config.yaml
model: "self-supervised audio encoder (BEST-RQ)"
norm: "rmsnorm"
parallel_block: false
optimizer: "normuon"
lr: 0.0094
ema_decay: 0.99
lr_schedule: "wsd"
Rows from block 3 of a small self-supervised audio encoder (BEST-RQ), named by matrix and row number. Rows with one number belong to one neuron. Each number is 128 + 24 x the weight over its row's rms, rounded and kept within 0 to 255. All counts start at 0.
After each neuron's rows are labels from the 100 clips, of 14976, where the neuron reaches its highest value: "loudest" is the band of the loudest frequency at the time of the peak; "strongest on" is what is common among them. Only what is clearly more common there than usual is listed. The data: notes from a synthesiser with random patches. In brackets: how many of the 100.
# fc1: MLP up (model.blocks.3.mlp.fc1.weight, 640x320), inputs 107-213
# fc2: MLP down (model.blocks.3.mlp.fc2.weight, 320x640, transposed), outputs 107-213

fc1.415 [154 123 134 126 147 131 158 121 148  69 136 108  77  98 127 134 113 164 114 141 140 106 171 110 157 123 138 141 167 144 112  67 111 128 130 120 146 148 147 145 127  84 150 115 130 135 131 133 157 183 172 135 162 123 122 104 139 154 111 133 196 133 136 135 110 194 129 124 164 141 120 165 132 104  96  78 123 131  86 105 106 117 132 132 115 161 158 136  93 156 127 140 118 145 124  88 116  95 115 144  45 159 179 154 172 132 125]
fc2.415 [105 142 141 120 143 135 148 138 102 122 139 116 124  95  93  89 138 116 114 111 116 130  96 158 127 141 116 127 149  78 120 139  97 138 101 133 120 122 130 123 137 138 110 152 156  90 107 107 136 148  97  99 111 136 101 167  78 145 139 125 118 111  95 137  95 107 105 119 124 102 137 126 144 148 172 167 117 160  88 128 167 135 114 125 158  92 113 104 158 125 137 146 109 125 156 138 152 152 121 120 143 140 133 159 128 114 155]
loudest: 250 to 500 Hz (37)
strongest on: echo (71); pluck (64); filter wobble (42)

fc1.359 [113 105 141 155 107 109 123 126  98 151  87 121  73  92 119 141 116 108 145 127 111 115 104 130 102 112 123 126 146 123  85 109 147 134 160 135 179 141 164 162 161  90 136 112 113 139 152 138 135 143 145 109  73  64 143 118 119 126 119 149  95 110 153  86 157 116 187 116 134 151  79 148 135 113 109 171 129 125 149 116  91 132  83 130 109 133 138 113 125 116 150  86 126 128 113 127  90 119 154 148 104 107 139 160 152 134 112]
fc2.359 [122 153 152 136 116 169 116  97 166 112 146 151 117 141 107 130 127 112  78  97 133 124 176 110 149 178 151  76 135  94 145 142  95 168 152  69 118 103  70 119 186 119 119 144 122 108 147 164 116  78 107 139 115  94 127  94 122 137 144 131 142 130 111 176 123 116 119  74 142 172 135 156 152 148 158 102 117 159 162 115 133 116 143 127  97 124  99 148 128 133 121 129 180 117 122 172 117 136 109 128 112 140 148  92 157 123  87]
loudest: 500 to 1000 Hz (54)
strongest on: pad (85)

fc1.340 [116 150 110 124 147 108 158 105 100 104 108 128 113 121  87 126 157 122 117 125  92 143 163 154 123 130 104 135 117 149 154 125 169  99 111 133 105 123 156 131 134  81 134 143 106 140 102 133  76 115  92 153 114 126 144 123 120 112 140 149  74  89 117 127 118 129  92 130 105 156 122 156  95 113 126 108 129 156 110 116  82 137 176 119 103 112 123 124 166 113  68 121  89 104 126 121 129 149 161 133 119 127 113 124 112 111  84]
fc2.340 [129 115 153 110 127 119 182 125 178 160 137 113  80 104 133  99 132 163 118 138 125 131 103 127 161 108 172 117 115  78 132 149  97 121 107 116 121 164 120 159 170 180 102 134  91 127 106 113 147 126 122 141 172 140 124 115  75 114 110  95 140 134 151 151 190 124 143 129  93 151 113 120 112 162 102 118 167 114 125 127 163 110 141 152 139 179 121 129 135 137 111  91 152 170 153 139 106 126 124 126 100 154 145 136 156 131 140]
loudest: 250 to 500 Hz (40)
strongest on: pluck (67); filter wobble (57); filter: low-pass (47)

fc1.561 [138 204 119 103 105 157  83 109 141 130 115 142 139 127 119  92  97 127 130 108  67 139 120  90 111 148 115 143 109 133 126  85 130 148 133  94 126 111 124 114 136 115 149 128 160 137 111 101 115 121 112 147 162 147 128 152 112  87 108 108 121 154 128 119 136 140 101 118 149 176 117 114 147  82 111 149 141 132 109 132 121 118 120 111 160 139 126 119 103 152  82 146 142 143 133 107 134 142 146 131 145 138 100 152  91 130 114]
fc2.561 [140  95 121 169 130 131 100 165 153  97  81 115 130 149 133 153 129 142 124 142 150 114 160 104  92 133 177 124 115 111 156 122 119 134 137 125 143 169 154 168 146 155 109 119 115 151 177  93 157 123 128 123 120 101 127 140 105 165 112 123 158 143 150 121 170 175 150 149 173  94 118 143 101  99 138  94 134  97 147 132 144 153 193 146 155 121 134 111  86 131 115 123 164  95 149  97 112 173 147 154 147 127 134 122 176 124 131]
loudest: 2000 to 4000 Hz (36)
strongest on: filter wobble (77); filter: high-pass (42); resonance (39); pitch class: C# (28)

fc1.134 [116 123 117 138 141 116 151 130 124 127 114 131 116 135 134  97 104 107 107 156  99 151 110 101 156 119 100 105 113 126 159 109 161 127 161 141 119  63 134 118 127 141 122 124 108 132 141 153 112 126 149 149 155 157 110  74 153  97 126 161 130 124 178 163 167 145 128 116  95 121  95  92 175 120 123 166 118 134 123 144 131 179 113  96  76 127 103 133  76  99 115 113 165 111 156  71  89 153 116 119  99 158 181  96 105 130 127]
fc2.134 [122 142 148 174 101 140 131 137  95 145 146 122  90 139 112 137 132 125 136 126 123 138 140 123 143 148 166  88 120 148  52 116  99 141 153  98 175 132 152  90 100 141 156  98  95 136 151 146 131 151 155 104 129 155 143 100 123 114 167 161 109 145 105 118 113 119  89 174 140  94 145 121  95  72 138  57 150 127  65 131 109 128  98 163 132 131 117 147 147 162  74  81 137 165 125 123 174 110 125 146  89 120 142 137 154 153 134]
loudest: 4000 to 8000 Hz (97)
strongest on: drive (63); gate (50); noise (36)

fc1.470 [141 107  93 126 162 137 113 114 134 133  98 163 145 142 103 112 141 143  89 167 135 153 152 162 118 136 133 135 110 109  93 123 117 139 105  90 102 176 128 134 150 143 123 118 125 129 143  88 104 132 102 108 142 132 141 124 168  77 156 114 116  93 122 130 134 140 116 137 181 138 166  98 153 172 116 124 101  84 143 129 132 163 165  99 126 135  94  98 154 115 137  93 106 101 134 170 132 157 141 129 124 157 119 134 113  73 121]
fc2.470 [ 96 159 105 130 115 132 173 124 130 144 129 125 157 121  73 165 136  98 168 165 179 127  96  90 154 166 118 127 157 112 117 126 115 131 143 125 146 124 106 116 109 143 127 119 122 113 111 122 129 122 139 129 102 156 116 139 112 155 160 145 133  98 210 111 158 132 132 103 138 122 124 145 100  97 120 124 135 133 114 120 169 115 117 172 145 136 162 111 147  94 122 117 133 152 101 132 144 109 119 116 130  69 160 119 126 159 119]
loudest: 1000 to 2000 Hz (25)
strongest on: pad (59); high-pass (42); noise (32)

fc1.600 [136 133 117 159 120 119 139 143 127 152 149  97 149 130 104 158  96 117 129 116 103 116 108 118 139  88 143 102 111 110 119 113 109  85 116 133 113 127  82 132 111 135 136 130 150  96 151 168  81 154 140 153 155 120  89 116  68 104 106 129 139 141 116 139 189 130 130 138 158 137 135 130 165 124 124 115 122 120 122 123 144 107 116 126 108 123 147 164 135  95 111 114 108 104 122 130 139 115 110 151 103 159 116 142 119  96 146]
fc2.600 [106 108 102  93 123 114  88 101  95 131 138 123 121 135 107 130 125 107 144 112 106 120 122 151 114 149 164 127  80 171 141 124 118 137 169 128  86 123 144 119 141 154  81 147 104 125 107 112 153 103 101  87 118  98 139  96 153 120 109  89 143  80  99 128 113 127  93 128 151  82 131 154 130  84 120 158  88 108 132 157 171 128 134 149 141 134 121 146 103 132 135 164 185 140 117 149  95 105 156  95 144 102 148  99 135 132 142]
loudest: 500 to 1000 Hz (35)
strongest on: pad (64)

fc1.316 [132 114 147 138 117 126 142 105 151 111  89 160 109 156 119 152 109 119 119 108  97 122 164 133 142 121 131 142 124 108 106 154 127 101 126 127 142 134 149 151  95 124 113 151 119 120 135 142 148 107 102  86 142 103 139 123 167 152 106 134 115  95 144  87 172 151 166 129  97 185 108  82 131 117 116  87  83 118 125 135 118 154 139 126 130 117 178 127  89 139 160  87 147 111 114 126 125  99 154 119 118 129 110 135 127 135 152]
fc2.316 [107  73 113 142 122 153  89 139 119 101 125 122 121 144 146 130 141 128 108 137 108 136 103 115 143 151 125  70 119 139 140  98 108 110 106 168 135 148 124 153 132 121 118 134 170 124 136  95 148 103  83 124  76 141  54 102 166 110 142 139 149 166 183 130 159 111 155 124 120 141 112 166 114 117 131 123 115 103 120 118 159 129  80 115 114 137 102 166 141 157 117 133 101 113 158 164  93 137  69  93 136 132 146  93 147 110 117]
loudest: 2000 to 4000 Hz (36); 1000 to 2000 Hz (33)
strongest on: filter wobble (49); pitch class: C# (28)

fc1.116 [136 117 146 109  84 166 136 119 131 130 136 128  87 141 111 146 114 109 114 124 128 140 125 121 127 146 115  96 141 107 135 103 129 127 125 111 102 133 159 130 114 118 130 106 109 103 145 144 182 154 109 110 183 148 129 116 105 136 142 130 120 117 115 123 104 155 152 118 133 161 104 145 167 115 115 147 112 122 120 119 120  92 162  82  75 158 123 128 103 127  90 162 134 108 141  88 159 104 150  99  90 139 105 138 133 113 120]
fc2.116 [114 145 137 127 142 122 118 141 147 113 175 156 114 124 121 175 139 129 129 143 145 124 105 134 129 134 162 128 107 124 123 117 113 138 145 133 134 123 119 157 167 121  87  89 113 141 159 120 114  94 128 121 114 116 127 113 105 108 120 139 130 114  81 118 130  96 106 128 172  78 152 101 114 172 138 143 168 133 160 155 110 103 129 187 151 119 112 214 123 155 138 129 151 166  86 121 144 144 135 159 168  93 105  93 155 132 173]
loudest: 250 to 500 Hz (33); 1000 to 2000 Hz (28)
strongest on: gate (64)

fc1.226 [139 116 144 126 138 151 117 134 115 111  94 130 152 131 147  95 104 111 143 149 119 157 117 124 121 153 152 127 119  99 108 110 156 102  93 108 125 120 153 150 107 126 174 148 136 124 141 162 131 176 156 161 169 169 149 111 162 177 118 122 131 155 169 106 137  92 111 143 154 143 147 135 115  99 119 118 109  88 167 140  70 121 163 140 184 146 111 153 105 162 100  87 154 141 143 164 137 108 120 161 100 139  98 142 129 103 147]
fc2.226 [ 84 152 108 145  85 132 146 101 126 178  74 157 119 131  95 109  89 109 133  99 113 133 134 126 126  91 122 162 130  92 132 136 150 112 133 172 159 102 110 147 156 130 135 117 129 163 119 146 142 121 146 113 154 119 138  88 107 103 112 132 113 133 100 147 142 103 138 114 119 122 105 152 171 129 113 113 155 186 117 112 122 155 109 115 158 114 122 123 173 111 148 139 132 105 113 161  99 176 102  89 139 114 117 162 132 130 150]
loudest: 250 to 500 Hz (41); 500 to 1000 Hz (35)
strongest on: pluck (75); pitch class: F (28)

fc1.477 [110 112 120 120 141 156 136 101 119 128 102 137 103 136  93 119 163 124 128 163 161 119 150 146  92 162 132 124 130 151 119 110 123 145  98 105 130  96 110 147 122  93 154 155 127 145 117  98 144 128 103 133 153 160 128 110 132 118 125 113 124 128 176 125 144 138 133 171 106 118 160 144 153 155 116 155 109 104 116 142 161 158 111  89 158 119 129 112 103  90  90 157 144 128 102 127 146 130 128 171 127 152 118 130 147 122 102]
fc2.477 [118  92 126 110 119 163 132 154 109 155  85 185 170 114 123 106  78 195  79 168 111 149  99 140 139 104 142 163 135 152 139 141 113 112 135 169 136 134 126  97 115 107  93 107 109  81 136 163 128 138 161 123 186 148 125 127 136 140 133 129 135  94 165 134 111 121 104 106 184 126 114 132  95 106 129 134 110 179 105 157 102 107 148 136 168 156 126 142 117 112 133  91 125 140 127 107  69 114 136 109 121  87 139 144  80 142 135]
loudest: 4000 to 8000 Hz (47)
strongest on: pluck (62)

fc1.638 [115  67 125 134 108 150 114 119 131 106 125 158 124 132 104  95 114 126 143 132 116 105 128 114 117 145 120 199 120 167 160 113 126 144 141 120 127  98 113 145 143 173  98 126 117 145 131 149  76 114  88 132 114 151 150 107 124 100 132 102 123 154 133 114  97 129 152 130 127 120 109 102 131  71 139 110 107  97 119 146  79 152 141 158 137 102 130 113 159 122 133 146 132 165  87 143 131 118 103 103  68 109 100 126  96 136  97]
fc2.638 [133 138  87 135  90 132 110  98 130 125 155 107 136 159  95 103 149 184 126 121  95 101 149  92 124 149 136 114  98 140 165 152 144 116 154  91 121  98 153 147 142 162 109 130 129 145 107  79 143  92 126 121 159 116 125  63 118 143 114  80 122 164 136 114 124 116  98 143 150 121 105 142 105 140 111 140 142 152 132 158 133 112 130 123 144  88 137 142 108 135  97 118 131  84 158 116 135 122 139 169 174  94 110 166 148 120 121]
loudest: 2000 to 4000 Hz (45)
strongest on: filter wobble (75); high-pass (67)

fc1.604 [160 111 104 117 120 117  97 146 160 132 107 126 151 136 149 125 109 108 130 147 115 106 152  98 116 165  72 122 153 129 162 135  94 182 135 140  82  87 120 145 164 178  88 157 124 129 149 141  86 116 113 118 109 115 120 135 120 102 111 118 115 136 121 119 170 136 130 131  95 113 142 122 144 127  94 124  97 124 152 133 184 122 154 114 171 114 158 119 122 146 124  73 124 145 129 115 102  94  82 161 131 118 107 127 154 126 167]
fc2.604 [127 116  96 143 115 110  93 117 108 126 138 115 111  61 159  89 131 117 132 110 133  85 147 119 169 149  95 114 149 118 121 147 142 168 113 146 173 151 142 129  87 108 140 128 149 157 139 130 155 115 118 100 145 150 160 110 162 132  91 152 134 146 110 183 118  88 111 134 132 124 106 149 143 123 111 140 153 149 160  93 128 161 132 136 164  98 110  78 113  99 102 149 115 121 167  96  61 179 112 148 134 146 135 137 157 152  99]
loudest: 500 to 1000 Hz (39); 1000 to 2000 Hz (29)
strongest on: pitch class: G (32)

fc1.77 [166 106 115  99 118 124 124 100 154 141 141 228 180 136 167 132  86 115 109  95 134 108 133 117 134 140 128 141 145  85 118 137 117 115 128 156 117 113 151  93 131 134 170  86 135 129 134 103 132 127 101 140 162 145 127 118 128 122 152 105 107 112 144 129 155 144 149 135 124 151 129  98 182 137 115 103 145 103 108 151 151 142 146 128 135 144 121 126  99 123  94 117 134 148 130 121 164 152  96 118 150 166 119 137 110 101 129]
fc2.77 [115 123  96 141 172 140  85 128 139 142 131  92 157 134 128 122 142 134 144 173 144 147 166 136 102  96 102 121 120 169 123  96 172 124 133 108 124 113 137 139 113 118 123 150 110 137 136 120 181 125 150 148 163  76 102 143 164 165 141 107 191 128  98 127 127 137  93 136 139 112 117 150 100 120 147 161 155 154 148 147 148 149 172 105 130  90 123 110 150 140 154 172 110 125 138  99  62 127 115 172 108 129 137 146 117 119 137]
loudest: 2000 to 4000 Hz (44)
strongest on: high-pass (55); pad (55); resonance (33)

fc1.345 [ 78 121 135 195 176 157 153 170 142 131 107 140 101 114 163  97  99 121 116 150  97 117 152 120  94  74 181 131 106 125  90 121 182  99 133 110 124 137 113 170 110 116 106 152 158 156 101 109 136 107 122 132 131 108 152 115 142  91  93 138 118 168 112 132 134 147 132 126 117  96 119 134 122 108 114 125  94 140 127 113 112 122 107 137 133 114 107 147 153 139 121 173 150 104  77 100  87 131 127 130 156  88  97 111 114 118 141]
fc2.345 [158 124  89 101 120 136 135 144 129 124 183 121 127 137 119 165 108 121 137 119 151 128 112 158 155 104 149 107 115 112 178 132 112 133 146 131 150 121 118 131 153 151 118  78 117 124 142  93 139 140 113 137 111 153 135 140 109 119 141 130 103 132 145 145 177 128 185  83 132 139 144 143 109 190 119 107 160 117  80 128  96 170 127  86 139 166 147  85 151 100 151 107 121 111 157 145 132 138 144 156 103 143 155 131 155 112 142]
loudest: 500 to 1000 Hz (53)
strongest on: pad (78)

fc1.591 [162 159 139 118 145 129 106 114 106 149 119  93 125 166 143 140 165 103  84 105  98 172 151 106 141 154  86 162 148 129 134 157 148  79 103 131 102 117 160 119 177 118  84  99 127  75 131 128 141  88 133 131 151  85 127 100 105 151 155 142 148  96 167 178 139 164 142  98  84 133 118 146 146 159 101 131 107 110 122 102 131 117 151 126 123  95 123 166 118 118 165 123 122 158 115 103 134 126 160 114 122 159  90 135 136  61 115]
fc2.591 [126 103 116  88 121 133 149 127 126 132 114 125 128 119 133 130 107  95 139 201  93 123 136 154 114  87 127 101 151 101 153 132 130 114 141 163  95 119 165 164 128 145 168 130  84 191 134 109  73 133 110  84 101 126 132 114 101  96 134 179  89 144 104 125 104 146 100 119 116 130 138 115 113 167  95 110 131 138  67  93 147 131  99 129 127 107 137 135 133 148 140 140 132  96  82 120 143  84 123 134 144  84 157 108  98 159  95]
loudest: 500 to 1000 Hz (35)
strongest on: tremolo (63)

fc1.146 [125 109 115  77 199 139 152 129 164 122 124 134 111 127 103 103 142 147 137 114 100 108 107 109  89 186 141 104 192 176  90 128 153 100  93 114 132 116 104 149 125 116 126 136  93  98 106 133  98 105  75 105 171 121 103 130 175 138 167 106 116 149 116  82 123  88 139 155 130 125 132 105 105  91 102 126 143  87 166 153 122 104 134 128 109 127 138 106 144  99 113  63 135 125 120 124 118 147 117  83 124 146 129  75 136 124 147]
fc2.146 [152 148 106 199 100 139  73 106 104 131 100 108 118 120 127 159 150 123 106 121 111 123 152 108 159  99 132 154 117 104 161 139 137 175 172 121 143 145 110 123  99 155 138 167 116 125 126 118 132  93 165 172 108 107 138 114  96 157  97  78 118 169 146 150 113 141 145 104 140 123 122 105 128 150 158 137 119 117 105 105 110  97 163 118  97 150 136 139 133 162 157 162 105 116 119 125 109 158 139 172 117 117 135 186 144 161 103]
loudest: 2000 to 4000 Hz (25)
strongest on: pad (70)

fc1.131 [112 152 134 126  88 122 119 109 115 140 139 150 109  83 177 129 132 125 146  90 138 152 105 170 105 152 119 112 137 115 120 118 112 150 118 146 115  99 140 127 135 130 108 129 123 130 129 159  97  93 113 118  81 111 121 130 126 161 114  94 138 142 152 120 148 138 136 128 135 149 141 139 176 101 120 146 123 128 166 102 120 177  96 135 122 112 120 126 116 108 134  74  96 131 114 140 107 154 111 130 132 106 101 109 155 126 126]
fc2.131 [162  77 141 100 126 142 107 140 104 133  93  92 161 103 125 171 122 150 132 179 135 151 156 125 111 146 163 139 139  87 125 164 114  83 125 134 149 145 109 154 103 129 154  97 112 146 101 148 160 142 135 113 110  72 133 108 142  73 114 164 150 140 137 162 141 133  86 129 147 122  96  68 109 135 166  72 146 107 110  98 136 114 127 110 152 120 162  90 118 114 108 147 162 114 107 125  96 120  96 141 115 163 134  85 118 141 170]
loudest: 2000 to 4000 Hz (35)
strongest on: pad (50); resonance (36)

fc1.541 [156 126 126 111 116 110 140 109 104 113 133 136 168 132 125 118 138 128  98 122 156 114 138 164 146 154 143 114 131 105 129 140 139 105 109  90 150 119 144 115 129 117  86 103 119 106 119 149 128 159 129 135 155  98 113 109 140 132  86 121 135 119 114 159 122 168 154 153 120 133 102 121 141 163 133 131 113 105 144 108 149  98 158 117 111 113 114 162 111 148 128 134 127 181 106  81 149 155 139 123 117 101 133 186 129  91 138]
fc2.541 [134 118  79  95 150 115 134 117 118 146  96 150 176 159 134 171 100 122 112 104 139 171 125 134 126 116 126 144 139 143 175  92 136 137 167 146  71 155 119 148  99 121 153 154 145 131 103 158 155 104 124 133 106  99 122 127 115 122  84 157 143 120  83 136 145 146 116 126 114  97 134 179 131 158 146  95 100 185 147 153 118 104 138 144 157 118 100 132 136 152 115 139 122 125  81 140 149 125 112 142  89 139 118 127 160 118 113]
loudest: 500 to 1000 Hz (38)
strongest on: pluck (62); filter wobble (55); filter: low-pass (42)

fc1.126 [129 114 138 150 175 107 142 108 134 115 138 157 119  81 159  73 113 122  97 124 122 112 139 106 188 144 117 129 159 140 172 148  78 100 127 128 182 114 114 137 128 149 141 155  84 164 101 121 181 133 159  85  97 139 154 119 145 152 129 186 115 122 143 115 101 130 152 138  96 112 125 123 144 124 140 129 127 115  89 126 105 110 119 142 121 104 131 137 141 147 157  95 117 141 118 153 128 127 114 144 147 129  97 112 110 145 101]
fc2.126 [128 103 131 138 110 113 115 122 138 135 125 143 119 145 159 136 130 154 138 128 153 116 147 162 109 165 159 132 175 135 117 124 139 120  97 119  94  88 145 160 141  83 141 143 103 140  94 125 120 152 163 119 122 107 144  84 171 118 163 102  79  83 180 115 135 137 124  94 107 115 139 143 140 145 154 138 126 145 121 141  91 140 117 144 118 142 143 140  79 146 116 143 122 115 171 104  94 139 156 159 127 102  88  93 176  95 133]
loudest: 4000 to 8000 Hz (93)
strongest on: pluck (76)

fc1.251 [104 118 141 158  87 141 147 103 131 147 124 132 118 122 111 132 115 132 156  76 126  95 143 108 120 138  82  97 125 128 117  90 132  83 122 150 140 152 114 120 122 119 123 118 102 139 106 161  73 144 117 152 127 168 151 131 103 147 149 112 160 120 113  76 121 151 111 152 124  59 144 144 105 111 111  95 122 127 127 160 107 105 118 147 129 114 111 143 120 110 138 151  96 108 120 102 134 134 104  88 143 110 129 120 132 103 153]
fc2.251 [153 134 126 107 135 149 132 140 123 109 123 163 133 112  94 132 157  97 133 173 106 133  82 137 127  75  92 140 127 134  99  98 105 105 119 123 138 137  94 125 131 120 129 131 119 132 141 129 149  96 152 122  78 136 165 121 182 208 114 136 142 117 151 168 153  66  87  99 121 173 137 111 117 155 140 137 186 148 138  97 126 129 138 169 133 116 141 131 124 153 143 144 172 129 143  86 100  82 121 137 126 146 144 136 130 139 182]
loudest: 2000 to 4000 Hz (28)
strongest on: pluck (66); ring modulation (26)

fc1.619 [117 127 127 156 167 128 147 147 125 145  74 130 139  80 117  83 153 142 130 118 152 130 144 171 136 125 148 116 126 163 112  79 130 143 121  68 106 141 133 106 118 151 124 141 116 177 139 100 125 123 137 125 132 121 145 125 134 163 139 126 108 124  65 123 102 103 163 132 146 128 117 115 137 131 147 116 115 124 198 153 121 117 128 129  92 140 129 124 131 117 105 126  99 143 107  74 116 129 133 106 128 127 139 118 140 178 153]
fc2.619 [129 113 128 112 121 145 126 137 126 149 168 134 115 100 155 158 165 111 144 102 160 117  97 132  75  83 125 115 145 122 139  96 183 161  84 131 114 115 117 109 179 144 108 108 146 152 130 140 148  98 115 136 135 150 151 161  99 145 161 140 133 132 125 149 181  79 106 115  95 138 174 134 119 128  82 132 209  71  93 150 138 147 113 126 154 128 127 114 156 138 137 128 155 150  96 165 163 136 142  85 135  84 118 124 128 122 149]
loudest: 2000 to 4000 Hz (33); 1000 to 2000 Hz (32)
strongest on: swell (69); high-pass (43)

fc1.43 [150 147 136 146 121 117 142 109 115 120 124 132 139 133 109 132 128 125 159 128 123 134 162 110  78 118 126 150 126  95 110 153 151 198 179 123 143 142 105 100 137 107 144  98 137 142 150 151 123 130 167  86 119 107 107 119 101 103 161 141 128 121 171 111 145 103 102 173 113 143 106 126 138 161 122 129 127 103  95 126 126 101 124 175 147 107 107 125  91 179 159 147 111 145 137 143 168 173 104 104 128 136 185  96 131 142 138]
fc2.43 [ 89 134  98 129 130 139  96 126 157 104 140 125 126 152 145 142  79 120 138 161 112 148 127 115 121 138 141 126 160 136 163 130 102 125 107 180 110 132 125 154 153 140 130 135 140 120 122 135 125 162 151 115 140 157 176  82 163 109  87 106 126 116 134 107 142  97 100 113 103 121 102 100 144  90 138 135 151  99 166 113 131 129  89 113 127 145 173 133 159 122 120 143 155 132 140 111 149 103 139 139 138 140 139 108  99 113  93]
loudest: 1000 to 2000 Hz (31)
strongest on: swell (60); noise (48)

fc1.318 [142 120 147 162 129 141 103 139 133 120 105 115 131 126 129  73 136 133 120 127 138  97 127  93 174 178 115  98 206 115 150 107  98 125 138 112  70 133 168 115 152 151 115 112 146 149 172 137  62 115 129 162 182 153 121 108 131 105  89 175 154 150 127 117 114 151 143 111 153 125 151 102  96 127 114 176 123 145 101 109  96 136 130 143  85  94 125 159 140  92 120 149 175  97 154 138 125 117 141 149 140 115 129 146  99 133 129]
fc2.318 [140 189 130  82 139 114 183 173 115 144  95 138 139 151 136 128 140 111 124 110 149 159  94 138  98 118 121 102 137  99 162 132 143 132 123 103 161 141 140 146 144 150 156 138 124 144 103  87 111 136 133 116 137 150 128 142  97 158 158 101 143  90 115 132 167 124 139 163 140 131  69 134 104 126 132 110 127 113 115 169 144 156 132 122  95  89 121 101 145 143 119 128 132 106 118 139 163 159 173 124 161 104 121  90 117 101 157]
loudest: 500 to 1000 Hz (36)
strongest on: pluck (93); triangle (34)

fc1.352 [107 145 134 159 139 118 111 142 100 114 143 152  68 137 119 120 125 115 128 135 116 122 127 133 148 103 127  98  88 127 124  82 107 104  98 150 140 123 143 159 150 158 114 166 118 127 190 106 130 122  94 123 121 115 153 113 123 141 155 105 131 137 115 107 106 141 103  82 181 163 132 122 148  88 188  78  96 140 116  90 101 112 131 148 130 126 134 133 125 156 119 133 152 132 171  97 146 120  94 189 163 141 139 111 183 138  99]
fc2.352 [101 119 119  88 157 135 120 155 125 103 103 116 141 136 131 142 145 152 157  82 145 135 109 143 162 114 127 159 128 106 115 105 111 144  99 123 135 147 118 127 152 160 119 133 154 110 104 154  81 144 152 118 152 101 131 126 141 103 106 119 162 139  82  89 178 150 169 123 113 125 134 113 109 162 180 139 104 128 104 156  92 167 182 152 156 156 132 135 130 133 151 106 139  85 143 107  95 128 109 166 127 156 114 122 104 131 119]
loudest: 1000 to 2000 Hz (54)
strongest on: pad (67); glide (50)

fc1.621 [126 132 104 124 122 122 114 110 146 160 131 118  87 165 140 122 149 106 144 102 100 168 116 158 102 150 142 109 140 143  98 122  93 125 121 106  90 114 124  95 160 101 123 141 132 144 133 159 103 114 151 177  73 148 108 137 143 107 149 151 133 152 114 126 167  70 149 129 123 123 133 124 118 148 181 120 110 130 143 134 161 108 127 118 117 113 142 135 100  96 148 107 129 196 124  88 115 132 136  98 151 117 119 118 122 148 135]
fc2.621 [112 140 128 107 119 112 160 135  73 124 127  79 108 156 132  86 140 167 125 125 140 157 143 102 142 147 134 116 156 139 129 123 130 128 134 157 108 168 111 108 122 118 127 115 133 155  61 147 154 138 181 147 126 117 106  98 165  97 101  88  95 130 144 124 126 123 132 158 153 144 172 115 138 125 146 126 119 179 168  99 115 111 124 123 144 156 125 195 149 149 143 135 141  86  92 150 103 153 159 144 145 100 108 113  57  76 110]
loudest: 4000 to 8000 Hz (90)
strongest on: pad (100)

fc1.334 [111 146 163 108 152 141 118 132 141 108 132  89 114 137 122 120 108 106 103  75 158 127 128 166 134  82 161  94 122 166 160 151 139 143 100 126 133 116 192 188 135 166 130 131 124 143 145 108 114 131 136 135 162 161 143 103  89 122  71 143 114 154 116 108 101 142 153 138 176 111 118 116 112 103 113 103 113 104  88 101 112 119 136 160 128 109 134 109 125 133 149 166 120 122 142  77 145 118 105  84  98 129  94 158 100 127 130]
fc2.334 [115 153 121 138 128 146  88 145 119 129 131 173 108 123 116 165 115 146 156 115  99 144 125 111 112 105 109 172 112 144 137 133 151 157 104 146 128  84  42 131 110 120 121 175 114 106 128 115 149 117 115 141 133 124 131 138 140  88 137 137 115 115 140 120 155 102  91 118 111 157  85 114 103 112 112 135 119 147 139 153 159  90 116  54 172 126 117 129 134 141 142  86 112 106 116 200 164 138 160 144 119 129 126 125 108 159 148]
loudest: 2000 to 4000 Hz (30); 1000 to 2000 Hz (26)
strongest on: pad (88); harmonic FM (26)